From a checkpoint of a small image classifier.
Model: 1.61M parameters, 32-pixel images, arch convnext, norm layernorm_no_bias, activation gelu, depths [2, 4, 4].
Data: 195000 training examples, 54.5 epochs.
Rows from block 3 of a small image classifier, named by matrix and row number. Rows with one number belong to one neuron. Each number is 50 + 10 x the weight over its row's rms, rounded and kept within 0 to 99. All counts start at 0.
After each neuron's rows are labels from the 100 images, of 14848, where the neuron reaches its highest value: "place" is the part of the image that holds the peak. Only what is clearly more common there than usual is listed. The data: streak pictures of flow and ridge fields.
# fc1: MLP up (model.blocks.3.mlp.fc1.weight, 256x128), inputs 0-127
# fc2: MLP down (model.blocks.3.mlp.fc2.weight, 128x256, transposed), outputs 0-127

fc1.160:48 40 53 41 49 34 45 42 53 47 40 62 51 50 43 43 55 72 53 53 56 39 16 69 53 73 83 51 57 52 57 40 46 50 58 55 33 46 34 45 36 58 53 50 43 56 51 62 40 45 51 71 25 57 45 50 52 42 63 33 53 55 52 55 54 50 49 37 49 48 38 48 52 44 60 62 49 57 68 41 34 37 51 49 61 47 45 51 41 48 54 36 53 39 33 51 52 63 33 54 49 65 63 48 47 64 61 44 64 51 54 53 52 68 50 42 44 51 44 47 44 41 55 61 48 62 59 46
fc2.160:47 60 52 53 44 60 55 62 53 42 60 43 46 54 41 34 57 40 45 39 57 55 60 38 39 54 41 72 46 19 41 58 54 68 50 52 40 51 54 48 53 47 43 33 57 54 39 57 64 59 57 59 53 58 43 47 68 50 38 49 40 46 61 56 55 56 55 40 51 49 54 70 45 54 41 56 40 34 57 37 60 51 31 42 33 58 46 58 41 53 62 38 56 42 28 43 60 42 63 44 35 65 55 56 54 41 31 54 53 61 75 41 65 36 45 46 41 55 61 53 61 54 40 62 45 68 45 38
place: top left

fc1.92:39 58 43 43 39 41 43 49 60 52 63 53 55 47 55 37 54 31 49 60 52 46 47 51 51 31 50 34 45 48 44 61 55 45 55 65 53 55 49 53 44 52 54 64 69 58 40 42 35 35 57 44 44 49 45 61 61 60 40 46 39 52 39 45 57 42 48 45 54 44 65 56 51 44 62 49 47 54 38 45 41 30 53 32 53 57 43 61 49 57 53 56 55 55 68 53 34 54 57 17 51 60 58 61 42 50 34 50 51 52 49 79 54 47 61 40 74 38 37 39 53 61 84 51 49 51 52 60
fc2.92:60 63 66 44 64 44 42 42 35 31 73 46 56 50 37 44 61 61 42 26 44 46 53 39 37 51 34 60 42 40 57 48 47 67 55 69 48 45 47 55 16 43 49 39 50 48 57 49 49 45 38 48 45 42 53 48 33 56 41 45 47 52 40 50 58 27 53 45 44 45 50 51 60 62 64 57 54 33 54 45 54 54 45 66 48 57 42 51 59 44 47 39 33 52 53 33 40 61 36 45 39 64 57 49 51 53 67 49 60 51 63 58 44 43 42 52 44 48 64 48 52 55 45 28 67 39 55 36
place: top left

fc1.109:53 39 65 36 56 39 36 41 37 57 41 58 47 65 63 60 40 34 52 50 46 58 43 49 53 44 41 45 37 48 45 46 43 54 57 53 53 47 63 58 44 53 51 62 38 65 45 35 60 53 46 51 70 56 54 37 51 49 47 47 59 60 28 53 59 63 40 37 48 58 67 30 30 49 57 33 49 54 48 53 66 42 64 36 61 57 52 64 45 49 58 57 49 63 53 55 44 53 52 24 55 56 29 52 54 47 41 51 50 70 47 44 51 43 59 31 65 40 60 42 53 52 30 64 47 58 65 33
fc2.109:59 50 61 54 51 49 45 41 70 34 54 57 57 49 44 60 35 51 60 34 45 43 59 31 23 41 52 54 46 35 51 43 41 57 54 62 52 48 55 46 26 59 55 34 75 42 50 78 72 60 46 59 60 46 61 40 45 58 50 47 47 51 53 43 44 57 71 51 45 59 57 35 37 47 46 55 53 55 42 40 46 55 40 48 57 50 51 47 51 45 39 32 49 56 48 64 40 65 55 48 50 40 44 62 74 41 59 48 51 53 60 65 47 40 36 33 41 44 48 45 59 63 65 47 46 59 51 62
place: top left

fc1.207:63 61 60 42 49 53 54 42 46 50 59 32 45 54 56 53 46 55 62 37 71 36 46 62 59 62 50 45 60 54 49 38 58 54 40 53 66 63 58 60 50 51 45 45 44 51 33 49 51 37 53 56 55 52 47 53 34 29 40 45 37 31 59 61 53 40 39 53 60 45 57 52 49 40 40 30 46 37 49 38 50 73 61 51 31 67 60 67 59 50 75 46 55 35 48 51 58 51 46 54 41 49 53 70 59 48 62 43 29 61 51 50 44 58 58 35 52 78 61 47 47 51 45 55 51 46 36 38
fc2.207:49 56 36 65 53 49 63 70 66 59 50 42 60 49 25 49 19 46 50 57 50 37 48 58 41 66 54 45 40 47 47 54 48 56 27 59 48 50 41 50 48 55 38 69 55 70 46 36 65 40 58 45 34 49 47 47 54 45 46 68 48 48 57 39 50 51 58 30 62 59 54 40 56 51 57 44 49 46 63 47 43 52 51 63 43 34 67 56 47 47 41 56 45 44 44 60 46 43 45 38 54 47 52 69 52 67 43 32 36 35 42 39 61 42 37 50 43 67 54 53 41 46 28 40 47 45 38 53
place: bottom right; top right

fc1.10:35 53 53 51 57 49 48 64 53 53 47 53 52 53 51 44 48 53 52 54 58 47 48 45 52 63 39 52 63 54 47 51 60 60 66 55 47 69 63 49 19 42 36 54 41 50 36 69 65 38 51 54 35 59 56 42 50 40 49 43 42 48 40 59 49 59 49 43 38 64 65 25 53 46 52 49 51 50 45 40 63 45 39 38 52 62 42 51 58 42 58 59 56 55 51 37 36 64 63 43 53 61 46 47 56 44 48 70 64 23 65 63 44 39 50 44 51 43 28 42 60 27 67 41 48 63 36 51
fc2.10:49 58 54 64 65 38 27 42 52 58 52 61 50 27 56 41 48 60 39 55 48 56 67 69 77 39 54 72 52 56 38 39 53 46 56 33 57 38 41 59 57 31 58 45 52 34 48 52 59 49 38 31 54 60 45 51 54 45 54 48 65 51 62 46 59 49 46 65 54 64 41 55 43 80 35 51 52 54 55 63 48 51 56 56 58 45 43 58 44 51 55 57 39 46 37 42 53 54 51 67 62 41 59 49 40 35 48 65 39 46 37 47 48 48 47 46 40 42 41 50 48 70 44 65 45 44 57 62
place: top left

fc1.234:54 51 43 43 40 46 51 76 56 57 62 61 48 40 65 59 54 55 44 40 42 49 45 47 43 62 54 37 43 43 59 70 48 56 81 47 46 37 39 40 48 46 49 41 53 39 47 50 64 43 52 68 46 56 50 43 45 54 52 41 50 43 42 49 43 50 58 53 47 71 63 52 62 36 44 44 28 57 69 65 52 70 57 43 65 50 36 69 61 54 46 47 45 52 47 62 34 56 48 52 34 31 43 44 36 39 64 56 52 50 40 47 45 32 45 61 65 39 54 43 63 53 45 33 43 35 51 55
fc2.234:33 55 46 46 58 39 72 43 65 50 64 44 63 60 44 62 57 58 47 41 39 63 65 38 56 57 51 51 52 57 47 42 67 42 05 45 35 49 55 56 47 58 53 47 34 57 48 58 41 40 35 52 51 53 36 45 45 53 44 51 51 49 38 49 57 47 55 52 40 43 43 48 39 47 68 60 50 48 55 37 29 31 61 51 76 44 41 54 57 59 43 59 48 25 49 37 38 47 49 49 54 44 48 57 47 59 58 42 33 45 52 44 51 66 58 35 47 49 53 46 60 50 33 55 56 47 47 51
place: centre

fc1.128:45 53 44 51 32 65 53 51 41 54 41 53 46 49 33 42 38 54 57 48 48 52 37 50 49 50 47 35 54 55 44 57 48 41 60 66 55 56 35 62 52 51 49 35 44 77 48 57 43 37 49 58 52 39 64 41 50 83 48 37 44 63 66 51 64 52 53 54 46 58 47 39 40 46 68 33 49 63 53 43 34 43 58 55 37 47 63 40 44 36 30 44 41 61 45 57 45 58 52 68 57 33 57 34 57 50 70 77 53 61 53 60 65 44 40 38 48 51 54 43 53 55 49 35 51 53 53 52
fc2.128:49 43 55 46 62 53 64 51 56 36 53 55 49 45 68 43 56 47 70 61 57 65 46 40 59 67 47 44 57 38 35 50 51 52 46 50 51 39 44 53 44 45 55 45 46 45 27 53 45 46 46 41 42 61 46 53 62 55 47 46 40 53 61 45 53 57 61 57 37 43 40 43 48 68 51 51 42 53 57 44 58 37 33 40 53 45 71 43 45 47 37 62 52 49 50 66 37 42 63 44 67 34 52 28 56 44 17 63 65 50 61 60 37 40 38 58 67 65 31 58 44 59 63 39 49 36 37 54
place: top right

fc1.66:66 42 53 44 55 47 51 62 51 50 53 38 46 35 51 52 61 43 45 36 37 47 65 76 48 52 50 49 50 67 53 29 52 61 48 39 55 40 48 38 45 49 54 41 66 35 60 55 19 45 60 53 46 54 39 49 65 59 63 56 48 62 50 58 52 45 47 61 59 54 56 51 43 49 50 58 43 66 44 59 55 62 36 47 40 49 65 58 59 62 55 57 48 53 41 58 39 56 39 47 35 39 47 43 31 57 51 47 63 53 43 37 35 54 24 62 58 48 54 54 54 59 69 29 66 37 43 34
fc2.66:42 54 35 51 43 50 48 41 53 59 38 50 47 64 38 46 47 55 50 58 56 41 57 59 59 34 46 53 56 41 43 62 56 52 56 50 45 42 50 44 52 58 59 56 54 57 52 71 24 56 37 53 88 41 43 50 53 37 52 45 58 55 54 54 45 56 63 48 34 42 53 61 62 46 43 38 37 62 54 35 36 55 48 41 55 50 39 45 36 42 65 59 53 63 35 79 40 46 54 50 68 71 57 70 49 47 53 44 47 64 49 70 51 42 44 70 55 40 49 56 54 52 56 52 54 35 38 58
place: bottom centre

fc1.7:45 56 47 46 54 59 40 54 48 51 53 56 44 81 41 38 54 48 39 67 47 46 50 63 38 42 56 65 45 43 40 58 41 46 27 51 52 42 52 55 43 49 33 44 56 40 51 50 40 46 65 55 52 59 63 58 45 60 54 46 52 56 49 42 67 48 53 52 64 58 42 72 45 48 41 48 52 55 48 56 59 73 43 28 55 52 54 60 54 60 58 47 59 55 39 63 46 29 39 51 55 69 36 39 46 51 30 54 56 44 47 46 30 45 43 23 43 68 54 70 44 45 43 35 68 57 56 50
fc2.7:48 47 60 55 60 48 41 61 59 57 40 55 55 19 65 46 43 46 54 68 48 69 62 38 42 50 42 43 54 44 48 51 59 67 89 43 36 47 46 47 52 53 50 34 50 34 45 44 41 41 56 50 54 48 47 42 58 50 40 50 65 36 53 49 63 43 56 46 46 38 56 48 45 48 54 45 48 52 49 61 43 61 59 45 39 50 47 54 45 48 68 61 65 38 38 52 48 55 42 56 63 30 56 33 50 60 56 36 57 48 48 50 54 45 70 46 53 77 36 44 71 52 54 40 57 47 67 51
place: centre

fc1.172:33 78 51 34 47 48 55 51 49 54 48 57 50 49 26 63 69 57 57 50 44 63 53 53 49 62 61 51 52 42 40 50 41 55 47 40 70 54 69 49 48 55 45 59 50 60 43 62 60 51 38 45 53 43 54 27 69 32 47 51 53 37 42 49 70 72 52 64 32 50 49 46 50 40 58 51 40 37 52 53 60 37 52 54 49 50 59 40 52 56 55 54 68 51 32 55 41 46 37 46 67 47 53 44 45 49 35 41 40 25 33 51 60 42 47 61 39 44 50 33 57 69 53 49 44 54 54 52
fc2.172:56 32 23 64 46 53 56 46 53 51 60 51 40 38 59 44 60 54 39 44 50 55 58 54 45 57 53 50 39 48 62 34 39 43 51 35 62 49 33 71 41 34 31 52 37 51 46 54 54 49 55 48 64 60 64 49 53 52 43 42 49 53 45 44 50 38 50 64 56 48 63 47 40 48 60 60 44 38 54 59 43 31 48 43 38 80 52 50 65 63 55 56 46 46 37 60 49 42 62 34 52 34 70 34 52 60 42 52 36 45 43 44 44 41 78 53 39 56 50 54 66 38 51 42 55 42 53 62
place: top right

fc1.170:62 43 47 52 72 50 52 39 64 41 56 50 51 53 56 51 40 52 49 54 16 40 64 59 48 72 59 75 41 68 57 50 67 48 46 51 51 49 41 47 57 47 45 64 48 50 40 38 30 45 39 64 53 43 33 52 41 56 53 67 49 75 44 60 43 62 56 50 45 59 58 44 57 41 32 59 54 38 62 47 54 53 50 60 34 41 55 48 58 52 29 46 67 58 55 49 35 50 52 51 38 52 53 51 47 63 38 51 63 56 37 29 52 49 46 54 43 46 48 53 39 45 48 38 40 35 39 54
fc2.170:46 47 53 45 51 61 63 40 31 57 64 65 49 57 64 61 48 57 53 61 54 48 60 39 78 41 51 47 43 45 43 60 54 53 42 65 59 53 55 33 49 64 53 37 46 43 36 46 34 43 41 60 45 51 51 49 39 51 72 54 45 42 60 58 50 41 45 37 48 47 51 52 57 63 57 49 47 64 57 26 33 49 42 48 58 58 53 50 49 50 31 38 49 59 48 50 40 44 52 40 45 51 54 68 13 58 61 33 61 53 35 59 60 34 39 67 37 36 47 54 55 49 46 60 54 58 54 59
place: bottom left

fc1.99:43 34 32 43 61 46 47 45 31 52 48 48 50 43 47 37 36 55 87 43 50 60 51 52 53 42 67 50 56 63 47 45 48 69 48 50 52 49 46 50 55 35 45 50 48 54 54 62 47 52 54 59 50 43 51 56 25 69 37 22 47 54 31 62 45 71 38 40 46 41 47 49 60 48 48 60 58 48 52 59 56 59 55 39 29 41 54 69 43 54 54 41 48 45 54 48 47 60 42 67 55 46 46 41 61 40 56 44 61 49 43 60 60 51 51 52 58 39 46 59 23 54 52 61 54 58 55 72
fc2.99:52 43 57 48 48 67 34 61 40 48 49 53 37 47 70 52 43 47 50 54 57 64 41 62 47 58 73 55 60 42 48 60 58 60 54 60 48 75 53 40 51 55 56 46 53 35 60 53 65 46 48 44 48 53 54 40 47 14 47 69 40 48 80 44 53 38 39 52 36 37 29 36 58 53 49 47 58 63 49 59 61 45 56 53 43 71 55 68 45 63 54 58 56 54 61 39 44 53 71 53 55 51 56 55 45 34 37 52 62 55 52 35 54 44 55 44 63 51 45 50 46 46 56 41 50 54 38 50
place: top left

fc1.188:55 63 60 41 44 61 51 47 46 51 55 38 48 38 52 46 48 41 61 51 63 51 55 74 57 43 56 46 63 41 65 50 55 59 52 42 59 59 42 60 45 42 44 44 33 59 55 52 57 25 59 82 59 53 41 42 40 40 48 57 33 63 32 42 47 68 51 59 42 60 50 57 32 50 51 46 34 57 63 51 39 29 53 41 44 43 67 41 49 34 55 57 64 37 52 65 62 47 55 38 50 44 45 65 48 61 28 50 44 30 61 59 52 43 45 50 45 40 64 44 53 52 49 60 40 46 56 47
fc2.188:43 46 48 48 53 32 44 41 48 73 45 43 60 61 37 58 80 51 44 45 50 43 57 71 56 55 41 43 55 46 60 38 35 55 46 30 52 67 49 61 54 62 54 62 43 68 32 58 43 38 65 50 65 53 55 59 37 52 56 63 43 48 48 54 37 49 60 53 53 50 67 59 68 42 57 58 28 58 51 50 42 52 53 48 71 54 68 45 56 52 56 52 62 59 58 60 51 51 42 44 49 47 43 57 41 72 60 54 54 64 59 56 46 56 63 32 45 39 53 61 52 52 49 59 54 29 36 46
place: top right

fc1.238:51 40 28 55 56 37 56 55 49 54 47 56 52 72 49 58 47 64 47 42 39 37 53 54 41 46 46 62 55 50 56 66 46 54 11 44 41 68 55 55 46 52 54 38 58 53 58 56 50 42 35 65 52 47 55 54 62 49 59 43 54 52 45 37 58 54 37 48 59 58 45 43 52 52 33 33 48 40 34 48 48 65 64 40 52 51 58 70 54 52 60 56 44 45 39 53 37 37 46 42 48 79 45 41 40 49 42 48 52 44 35 59 37 36 51 74 59 45 53 47 49 48 43 46 78 51 57 57
fc2.238:33 46 60 56 45 48 49 34 30 40 35 47 59 26 60 34 48 51 43 51 53 63 51 50 54 56 42 31 38 52 49 50 53 47 73 44 84 52 56 46 44 41 73 47 52 36 40 44 52 50 72 53 41 44 47 48 50 56 56 48 57 55 42 50 54 33 51 57 52 55 38 64 43 43 49 39 42 32 48 41 58 54 45 44 77 38 50 72 44 55 42 55 62 63 44 44 46 43 51 71 40 43 52 52 56 56 53 61 46 51 59 42 51 47 35 46 38 38 40 64 53 50 61 38 51 36 51 46
place: centre

fc1.96:39 44 47 46 44 56 40 34 56 56 50 68 44 67 39 45 46 49 42 50 57 43 66 56 63 50 61 48 68 44 43 48 37 41 41 47 49 39 36 52 45 48 44 66 57 63 50 62 53 55 27 48 39 37 47 49 62 60 54 42 51 71 31 61 50 37 52 55 59 72 32 40 50 42 33 61 46 50 61 46 42 58 34 54 42 67 65 26 47 43 28 47 72 62 48 40 46 53 50 45 49 43 56 52 42 54 54 63 56 39 61 46 56 66 53 52 77 53 41 44 54 45 58 43 49 54 50 54
fc2.96:48 59 56 49 78 57 51 49 40 60 70 38 48 45 58 40 41 60 62 61 30 29 41 42 46 61 52 52 41 49 32 50 50 52 62 50 63 43 49 43 44 55 61 49 50 51 45 48 51 60 44 70 50 70 49 63 52 47 62 33 46 58 77 46 61 64 47 54 43 55 41 61 44 59 54 63 56 42 65 58 48 58 45 39 53 40 40 65 38 44 30 50 39 55 54 47 35 59 43 28 45 57 44 32 62 49 44 55 62 42 64 49 55 56 52 69 46 45 49 48 66 49 48 53 73 46 46 53
place: top right

fc1.52:37 47 52 51 48 49 46 53 50 59 51 56 41 48 36 35 56 49 51 53 57 87 48 55 49 53 50 47 47 59 44 42 48 56 39 52 49 54 27 55 50 49 66 64 50 40 52 50 56 50 46 53 50 48 52 48 57 49 51 49 52 53 46 18 44 53 46 51 52 65 48 53 82 42 41 53 50 53 45 54 57 56 51 54 13 43 48 46 50 39 52 51 56 63 49 44 47 58 50 52 59 85 48 51 64 50 61 55 53 48 48 53 74 37 50 73 52 46 51 23 43 49 54 48 71 45 50 49
fc2.52:59 43 37 45 46 53 60 61 44 61 69 56 52 53 38 75 47 48 46 47 62 51 58 53 49 34 46 53 51 44 49 48 45 47 59 43 36 41 47 54 42 61 39 54 54 54 47 44 50 47 56 47 41 49 59 46 48 51 00 55 40 45 56 59 47 54 45 43 50 46 43 49 48 69 39 60 52 49 62 55 50 51 48 45 34 31 42 30 61 53 50 52 51 33 44 50 39 52 54 49 50 59 53 48 48 50 43 36 52 56 43 47 48 47 39 60 47 24 22 67 52 47 40 40 34 46 51 56
place: middle right

fc1.90:41 37 60 52 47 69 50 49 59 51 45 51 51 48 40 57 68 49 45 40 49 46 39 55 35 52 54 43 65 56 56 61 54 64 56 24 57 42 30 54 67 46 48 49 35 50 48 51 51 56 54 63 56 54 44 57 53 44 51 72 37 42 65 46 32 55 48 42 64 62 47 38 39 67 34 69 32 32 50 45 40 52 53 55 46 50 55 59 55 62 35 47 49 70 29 51 49 54 53 62 55 46 70 31 62 41 61 52 45 43 35 51 33 61 42 51 50 50 44 50 39 50 65 31 57 40 53 61
fc2.90:58 52 59 48 53 52 54 59 42 43 46 42 53 40 57 44 39 51 70 37 42 45 69 38 27 57 46 49 54 39 58 43 64 48 57 60 56 48 61 49 38 70 55 67 47 44 45 36 69 63 37 64 42 59 32 75 48 61 49 43 57 40 44 46 30 54 45 44 37 53 63 62 51 46 63 55 43 55 77 38 47 47 41 35 55 52 35 62 45 55 58 53 41 45 42 63 54 42 63 38 35 60 47 51 65 58 45 51 61 63 51 55 32 55 42 38 49 43 51 63 46 42 60 41 55 38 50 42
place: bottom left

fc1.165:62 22 67 57 39 45 60 53 41 62 44 68 45 48 53 50 38 67 67 45 47 49 45 71 42 52 51 43 33 48 41 37 50 44 31 62 65 52 49 52 35 61 51 58 41 58 58 42 60 17 33 51 55 41 43 28 52 38 42 59 56 56 54 59 69 53 53 43 55 55 51 51 64 44 62 56 47 56 43 49 62 59 62 55 49 50 54 35 35 54 44 69 38 44 46 62 51 46 56 60 54 41 51 47 54 56 52 35 67 75 49 50 40 35 51 52 44 44 51 48 45 54 51 35 44 46 56 52
fc2.165:51 68 69 47 62 42 69 40 64 59 57 56 65 65 51 52 58 39 50 55 53 68 66 48 60 49 38 49 36 35 63 58 58 56 52 36 35 47 35 42 43 66 47 54 32 42 49 56 48 51 50 56 54 50 40 45 60 43 59 48 50 54 70 44 48 39 73 47 44 43 48 30 35 57 50 55 52 48 59 57 43 49 41 54 40 58 47 68 37 56 56 49 25 41 37 57 61 49 46 32 45 42 51 29 68 63 37 41 52 41 46 26 57 55 42 53 36 45 49 53 60 51 51 63 48 53 50 50
place: bottom right

fc1.84:55 48 55 55 48 50 53 54 63 34 41 32 51 52 45 41 38 47 58 51 47 38 43 47 61 55 57 43 45 49 68 54 39 47 57 45 47 49 51 53 53 44 65 51 47 53 59 33 29 48 66 55 48 37 49 47 61 53 49 48 67 54 50 59 40 75 56 65 37 53 45 43 50 53 47 52 53 51 46 41 58 45 72 66 37 41 56 57 30 36 48 62 47 45 54 70 43 48 59 55 78 51 51 60 43 32 35 60 70 50 43 33 43 51 55 60 37 36 49 36 50 35 49 72 58 36 73 47
fc2.84:33 56 44 50 33 47 43 49 55 38 46 55 68 46 43 49 37 46 53 47 52 44 49 74 54 44 48 66 66 50 36 43 40 57 45 57 55 34 40 46 50 59 54 46 23 59 59 62 45 65 40 51 47 48 62 50 70 58 37 54 53 38 40 38 54 74 47 55 45 21 50 44 44 35 52 52 50 50 60 44 55 44 49 54 48 73 46 57 46 53 43 53 49 56 63 57 54 49 31 69 68 61 45 45 54 56 64 58 64 43 54 63 59 49 60 52 48 41 58 47 43 49 64 70 59 59 37 38
place: bottom right

fc1.98:36 42 53 54 56 40 49 56 57 34 54 42 47 51 70 50 47 58 29 66 49 52 41 57 61 62 51 41 56 58 67 39 49 42 42 57 58 53 61 52 33 58 54 52 50 39 73 56 54 56 81 39 48 33 37 57 74 53 57 71 55 54 45 46 25 51 64 61 55 49 45 57 64 56 50 60 29 50 42 61 48 53 56 60 43 53 51 51 44 60 54 58 52 58 52 39 32 52 56 31 46 41 52 57 52 34 29 52 51 37 58 42 65 47 40 43 39 51 37 45 44 56 49 53 48 47 34 42
fc2.98:46 43 52 37 47 66 46 48 39 33 40 46 58 38 54 49 61 45 78 39 38 65 33 61 69 50 49 61 41 54 61 41 42 55 66 51 45 45 45 49 37 40 49 55 39 50 54 43 63 60 54 45 41 66 32 60 66 46 52 54 52 49 53 38 28 42 52 65 43 66 55 48 60 47 42 47 42 60 48 50 33 35 40 62 63 60 48 61 43 62 45 35 63 63 45 59 42 59 43 39 51 57 36 47 58 42 66 50 67 60 37 73 47 47 49 53 68 49 41 47 42 45 61 63 59 49 59 54
place: bottom right

fc1.179:41 62 56 57 43 54 66 48 43 56 68 28 44 52 44 34 57 70 57 43 64 29 54 41 52 62 35 60 51 48 40 26 47 40 28 38 43 46 80 56 39 82 65 50 48 49 40 57 59 48 56 50 51 56 39 41 53 54 56 47 53 45 45 47 47 55 40 55 55 61 51 41 31 48 45 43 46 55 61 40 50 56 51 56 63 62 62 38 38 52 48 43 55 50 62 48 50 63 55 56 33 50 48 76 46 60 63 53 53 58 44 38 44 42 57 46 48 56 62 58 43 53 51 50 58 67 42 41
fc2.179:32 66 47 43 50 54 70 38 54 43 65 40 37 56 51 40 62 48 61 49 52 50 47 49 38 52 43 62 43 45 49 59 43 64 24 42 61 52 44 51 55 54 47 42 48 66 31 36 50 35 43 44 53 56 41 44 51 49 39 39 62 52 41 35 42 56 54 48 59 67 48 64 62 71 47 51 57 60 46 69 48 66 40 56 32 48 47 56 41 34 39 62 52 43 34 47 57 61 50 63 60 46 42 53 54 65 66 25 37 45 57 53 55 33 37 52 52 55 45 56 56 71 58 57 59 58 37 48
place: bottom right

fc1.193:59 45 43 42 57 33 43 50 56 59 45 54 55 53 52 37 53 63 59 54 46 40 57 56 41 49 59 46 53 52 55 39 65 43 49 68 49 31 64 69 18 48 44 51 72 39 45 46 66 65 51 50 50 52 59 45 42 61 62 44 44 57 66 46 52 57 39 39 32 50 55 48 47 60 58 50 48 39 58 57 50 53 50 46 51 47 44 51 50 60 71 47 56 41 57 56 43 57 49 44 50 29 22 58 57 60 44 33 68 65 39 55 63 41 60 39 59 42 44 41 53 34 34 57 54 43 26 43
fc2.193:60 40 58 49 47 50 49 69 44 65 54 61 41 43 66 45 52 53 45 33 62 48 50 23 32 61 63 70 42 35 56 65 60 51 53 40 57 45 52 55 47 55 56 48 57 42 48 56 59 56 59 64 60 37 53 46 59 56 55 47 54 70 54 62 52 51 69 52 38 48 30 68 51 53 54 67 68 64 59 49 53 50 34 45 56 47 41 51 42 56 67 38 52 48 41 59 55 37 57 56 46 44 62 47 74 45 33 62 54 54 68 51 49 54 54 22 49 47 39 46 48 64 48 55 38 51 41 44
place: top left